Weights of a small masked image model.
Model: 64-pixel images, arch convformer, patch size [4, 4], widths [48, 96].
Training: 9100 steps, batches of 256.
Rows from block 10 of a small masked image model, named by matrix and row number. Rows with one number belong to one neuron. Each number is 200 + 40 x the weight over its row's rms, rounded and kept within 0 to 999. All counts start at 0.
After each neuron's rows are labels from the 100 images, of 14848, where the neuron reaches its highest value: "top examples" is what is common among them; "lies over" is the class under the peak. Only what is clearly more common there than usual is listed. The data: renderings of 100 made-up gadgets, each built of a few solids, in any pose.
# fc1: MLP up (model.blocks.10.mlp.fc1.weight, 384x96), inputs 0-95
# fc2: MLP down (model.blocks.10.mlp.fc2.weight, 96x384, transposed), outputs 0-95

fc1.115,209,190,146,193,201,163,178,153,176,155,162,190,196,214,202,215,237,189,204,215,189,219,237,205,129,215,204,176,169,179,317,200,195,200,192,188,205,214,197,197,126,189,165,278,158,239,196,211,233,204,221,109,163,137,198,252,302,142,261,133,194,183,226,167,196,200,113,203,171,227,245,241,300,220,180,271,193,242,236,278,211,204,169,162,166,213,265,150,196,162,187,222,238,190,122,226
fc2.115,183,192,161,205,196,164,271,178,202,154,245,194,269,201,174,239,192,162,170,204,191,320,170,100,191,230,202,182,177,158,228,190,255,238,190,221,145,236,222,195,198,231,233,229,200,203,222,321,217,245,198,162,149,257,189,260,196,191,249,166,201,272,179,189,130,181,242,205,178,204,217,166,170,180,226,269,144,104,124,148,247,218,210,214,205,202,184,149,188,169,187,211,202,183,265,253
top examples: green
lies over: main colour

fc1.317,227,207,292,214,224,215,185,246,196,198,189,219,210,152,199,231,184,217,179,246,177,205,155,233,138,208,250,161,136,184,192,214,198,162,270,207,150,142,201,176,171,178,220,200,167,271,216,204,113,190,126,129,218,157,244,146,190,190,205,220,159,183,222,186,245,212,156,193,218,267,188,311,280,140,181,162,291,175,205,110,184,208,210,251,166,205,251,156,214,118,171,221,224,189,230,188
fc2.317,275,185,196,212,198,192,140,191,209,97,139,202,235,178,216,126,171,227,158,213,175,151,231,217,153,156,213,264,275,227,138,175,152,167,177,212,192,137,202,188,235,286,232,191,225,240,170,166,218,191,125,229,225,230,204,182,150,183,244,207,195,154,173,195,220,182,232,177,199,218,253,183,283,204,203,104,220,229,217,301,179,195,253,186,157,210,304,173,224,221,176,160,212,197,160,229
top examples: white
lies over: main colour; second colour

fc1.18,226,213,205,203,270,186,213,184,236,182,101,193,71,207,184,283,203,168,158,220,289,229,248,179,188,306,207,148,159,245,251,237,185,192,159,148,189,169,144,181,178,248,204,271,190,218,169,224,203,110,253,232,211,151,192,222,233,135,208,180,152,213,193,152,217,188,120,231,182,224,215,184,168,151,209,217,160,207,234,233,204,177,218,206,171,192,232,138,173,251,188,248,214,192,184,227
fc2.18,144,82,212,197,193,134,184,197,220,228,234,201,209,257,193,164,175,149,245,217,222,234,219,154,122,180,199,217,206,225,202,189,223,207,168,221,128,104,182,219,207,193,272,232,156,140,233,237,258,122,186,80,189,218,214,215,207,82,153,157,201,250,192,194,226,205,237,200,218,236,259,197,196,163,199,210,210,191,225,262,186,201,210,200,209,287,160,175,198,223,159,173,178,143,193,208
top examples: green
lies over: main colour

fc1.167,240,211,196,194,147,181,166,196,200,243,191,199,239,211,187,290,229,209,207,234,246,186,225,199,156,229,241,178,181,245,185,153,198,191,144,234,243,225,180,172,194,121,209,117,193,157,189,149,156,224,208,150,264,196,170,229,175,222,188,195,191,91,214,193,231,188,245,274,120,206,144,200,121,192,183,199,266,240,185,298,177,245,174,177,229,101,208,189,201,138,178,294,222,213,171,227
fc2.167,140,192,231,163,219,209,231,190,209,132,163,219,219,213,213,197,196,202,191,158,198,220,183,223,204,141,247,215,189,152,143,203,171,185,296,191,170,239,214,197,210,298,230,189,217,178,185,258,202,196,146,279,178,148,207,196,206,191,215,192,208,318,148,205,150,169,197,220,183,222,219,235,278,176,148,200,192,164,242,238,231,258,236,191,194,316,204,220,236,191,174,81,188,103,210,168
top examples: metallic
lies over: main colour

fc1.107,276,314,116,197,188,164,233,185,185,161,220,189,197,178,186,197,243,195,159,209,122,224,222,252,171,191,193,155,226,202,270,218,178,181,167,189,244,270,220,189,155,180,134,228,180,189,195,226,224,218,218,95,142,127,218,132,306,187,236,184,180,205,196,187,119,192,220,139,140,239,179,204,299,231,205,229,205,201,212,224,214,192,172,199,193,190,234,165,197,159,186,228,271,193,197,242
fc2.107,172,236,168,237,192,273,294,166,191,141,318,186,212,192,189,273,203,151,209,188,196,293,194,107,190,196,195,195,219,133,192,155,243,262,224,254,217,249,210,214,229,220,202,170,195,190,186,275,144,235,250,156,134,210,161,186,200,192,176,179,193,367,182,193,184,190,184,179,190,169,189,164,242,149,194,178,181,161,188,202,246,234,203,240,189,188,207,204,161,203,195,192,170,221,216,211
top examples: green
lies over: main colour; second colour

fc1.364,228,183,227,240,149,249,199,158,230,143,164,217,210,248,204,186,214,223,166,217,259,171,138,150,232,189,230,187,171,157,207,159,200,241,177,152,74,208,203,204,124,159,155,131,142,253,198,206,163,268,143,255,185,203,183,197,210,132,216,215,177,141,241,188,269,195,159,265,135,151,181,262,147,230,203,271,199,246,200,130,210,208,193,192,168,162,151,174,210,193,185,201,197,169,197,279
fc2.364,214,244,200,216,219,154,164,188,197,212,110,204,225,219,212,172,170,243,205,185,126,194,269,191,202,269,187,178,197,263,192,191,144,138,210,196,258,173,215,225,164,232,188,167,175,126,211,195,205,194,255,139,252,157,192,169,184,260,236,230,223,195,189,215,64,186,218,157,260,246,223,181,239,183,221,123,221,194,208,227,138,198,208,191,165,319,225,200,216,224,187,210,189,134,231,102
top examples: blue
lies over: main colour; second colour

fc1.277,227,238,219,220,143,216,280,157,208,180,141,180,244,195,212,148,200,236,204,267,157,171,218,213,245,243,244,213,202,189,148,218,221,242,173,164,300,210,229,177,204,186,195,149,134,204,286,302,156,220,180,188,232,210,172,184,156,204,197,214,153,195,190,141,154,185,154,248,204,134,142,244,250,128,178,200,170,174,245,196,124,203,183,142,158,300,166,205,200,200,133,190,238,163,195,210
fc2.277,221,189,202,182,208,183,231,162,196,107,182,187,191,218,200,230,227,211,209,223,228,127,191,254,183,166,208,235,167,166,241,207,201,278,161,151,241,205,194,203,194,270,162,241,197,175,316,285,212,220,258,209,243,179,278,193,135,159,205,173,206,225,199,189,205,230,219,213,236,98,256,216,239,218,201,227,275,195,144,213,157,180,229,185,199,292,217,225,216,204,171,133,169,82,214,210
top examples: metallic
lies over: main colour; second colour

fc1.214,264,235,226,187,262,224,179,149,190,227,206,198,165,172,197,166,302,195,130,216,190,214,193,224,310,170,239,201,251,182,193,237,187,191,224,216,162,179,144,220,115,233,93,117,177,183,218,229,241,217,193,128,180,128,214,190,228,219,139,191,205,142,234,182,132,180,212,198,192,187,175,152,236,238,246,131,199,233,246,213,169,176,158,185,258,202,289,205,181,170,176,216,202,174,243,241
fc2.214,207,180,195,207,206,158,109,199,180,288,145,194,206,194,222,163,264,178,182,183,171,140,118,257,279,208,203,183,211,206,157,189,209,185,165,225,198,198,187,267,228,127,138,174,214,179,136,156,253,192,179,186,212,233,126,185,219,228,155,218,162,186,210,195,199,174,189,274,225,312,220,136,207,240,170,189,190,245,265,253,169,201,213,166,195,136,259,238,169,200,186,258,224,120,252,180
top examples: green
lies over: main colour; second colour

fc1.94,284,167,235,205,274,294,184,208,188,200,137,205,221,212,182,215,207,202,167,224,184,195,261,150,200,235,205,156,157,126,272,219,210,154,207,170,225,231,188,195,148,251,155,278,191,200,183,160,225,203,214,187,175,203,228,119,223,159,165,191,192,124,219,182,301,188,200,202,222,249,222,179,125,263,253,151,190,210,210,162,196,197,262,125,221,215,155,172,190,266,186,246,281,176,222,251
fc2.94,244,172,188,195,206,224,164,209,205,94,168,230,123,194,200,269,202,180,243,189,264,117,279,213,156,131,188,250,173,227,189,222,199,170,138,175,292,147,194,212,196,126,207,151,190,161,179,111,264,219,223,165,258,202,228,189,250,192,176,213,183,143,205,209,236,181,144,189,203,215,197,160,128,159,224,142,170,237,157,242,233,207,173,135,216,178,242,227,219,208,181,215,235,169,271,215
top examples: blue
lies over: main colour; second colour

fc1.216,204,253,176,190,221,169,229,216,208,141,230,181,187,175,186,214,194,211,165,216,178,260,228,292,113,142,197,188,215,297,164,196,234,167,95,141,184,216,184,198,203,145,179,135,210,236,236,268,218,233,107,142,222,109,223,182,199,215,287,181,181,198,184,191,147,191,166,178,161,191,172,290,225,231,160,245,205,180,218,193,219,211,127,228,145,246,219,203,205,177,197,147,239,221,194,243
fc2.216,180,131,234,217,225,250,232,185,188,200,235,172,228,204,185,279,178,177,208,186,272,318,218,184,155,139,221,225,206,217,210,194,267,138,131,207,225,221,237,217,230,196,260,152,199,171,129,176,184,196,152,201,220,126,200,254,143,299,201,187,204,179,178,208,183,208,143,235,172,159,233,166,285,136,225,196,128,192,210,163,267,238,148,257,252,196,216,222,177,192,197,152,261,200,205,209
top examples: yellow
lies over: main colour; second colour

fc1.85,279,185,168,212,144,205,184,263,195,246,187,205,216,185,206,182,215,253,166,281,242,169,238,205,152,120,266,163,195,174,186,238,205,188,245,124,197,248,197,226,141,167,136,211,232,142,240,232,170,209,168,170,151,195,193,176,217,232,141,239,144,164,169,116,177,216,204,190,232,192,210,244,199,114,130,240,163,179,240,198,224,193,147,274,238,202,170,226,196,193,138,237,236,171,144,292
fc2.85,276,171,197,229,205,205,251,235,198,257,245,204,245,218,171,215,210,236,220,233,261,202,98,162,211,78,176,162,268,211,227,233,139,235,232,178,217,188,210,165,192,200,157,306,192,52,190,217,220,174,153,171,218,258,225,156,225,228,164,237,205,245,196,177,175,218,180,241,191,235,245,211,165,210,270,200,167,165,202,181,184,218,169,244,201,207,156,187,239,180,162,198,148,179,156,232
top examples: metallic
lies over: main colour; second colour

fc1.49,240,169,215,170,154,178,196,221,187,105,156,197,215,192,213,250,140,211,164,207,294,240,179,208,244,211,232,212,239,228,222,240,187,180,283,203,163,194,274,186,199,263,238,219,217,235,214,308,174,144,191,259,168,145,234,295,221,264,233,167,196,138,198,181,187,214,212,248,234,193,220,186,235,276,147,234,216,184,175,196,144,215,142,230,176,151,122,165,221,156,189,137,212,199,197,160
fc2.49,156,227,174,222,200,200,204,230,198,310,210,198,200,217,209,218,223,169,237,202,151,195,225,230,169,149,210,198,264,175,107,192,138,232,204,196,150,232,224,162,248,153,192,196,166,271,186,89,144,248,203,145,245,223,264,202,222,115,177,250,190,287,209,206,212,189,149,214,212,256,189,226,94,205,206,216,236,204,229,141,150,193,170,133,204,228,190,269,175,193,190,246,155,207,196,241
top examples: yellow
lies over: main colour; second colour

fc1.148,282,208,200,203,180,206,164,203,208,65,210,185,227,115,223,164,179,224,119,195,211,156,247,144,194,217,199,144,165,197,206,189,196,216,254,220,190,180,210,141,177,175,172,203,120,250,210,267,191,250,197,176,167,183,182,128,232,246,201,162,198,155,224,198,256,193,188,197,172,210,122,230,185,252,156,185,260,171,219,236,158,191,168,90,191,223,224,149,249,269,196,156,215,177,165,264
fc2.148,211,239,194,187,227,148,274,182,196,318,156,203,206,212,185,222,204,200,247,215,182,210,94,266,195,195,130,142,197,214,211,171,242,113,158,144,229,183,194,238,235,197,191,230,174,130,241,198,199,215,238,189,134,169,161,179,266,125,208,190,189,245,186,191,138,172,195,151,222,224,196,216,183,125,253,212,164,207,175,182,235,228,168,309,221,221,104,218,175,201,175,248,194,163,217,199
top examples: blue
lies over: main colour

fc1.93,253,272,245,191,171,188,190,180,199,253,85,209,210,234,198,204,208,195,166,220,189,216,249,167,158,191,279,132,161,168,217,182,165,162,194,166,210,229,215,201,149,180,173,213,181,272,203,250,185,186,170,178,257,101,272,181,203,190,92,204,201,164,228,185,150,199,126,212,173,220,253,295,169,242,239,188,320,186,217,164,209,183,175,164,186,220,193,200,187,184,191,215,232,187,254,152
fc2.93,157,137,216,193,139,150,157,190,220,275,259,212,189,214,212,222,182,202,261,198,156,163,198,221,210,177,227,248,86,245,236,179,191,188,299,245,228,163,199,192,155,201,217,222,145,203,209,132,98,180,223,277,301,132,214,236,244,215,221,200,197,206,195,205,199,201,248,183,151,220,234,275,197,222,239,169,250,211,159,113,229,186,237,207,169,239,172,211,204,201,193,174,256,223,224,241
top examples: white
lies over: main colour

fc1.312,240,256,204,198,219,219,198,253,183,167,245,211,240,229,216,217,248,196,191,224,197,185,137,217,236,255,279,172,256,124,74,211,187,244,194,162,175,199,211,166,185,237,170,249,222,273,173,201,192,239,192,175,235,184,276,259,251,215,224,227,198,229,255,181,244,191,191,160,219,162,186,228,122,225,123,286,210,218,250,140,128,200,195,117,244,173,264,199,217,177,188,160,201,245,203,179
fc2.312,203,183,137,176,165,216,112,214,205,114,288,224,223,206,237,226,209,184,161,195,34,174,100,195,206,281,186,161,203,149,226,207,176,287,254,210,150,189,190,170,213,174,186,193,191,227,163,232,228,237,218,245,185,212,207,190,219,195,167,224,211,285,235,208,225,212,218,203,210,280,226,206,167,166,219,242,207,167,214,161,158,187,274,122,198,210,175,202,211,204,189,190,237,244,217,220
top examples: blue
lies over: second colour; main colour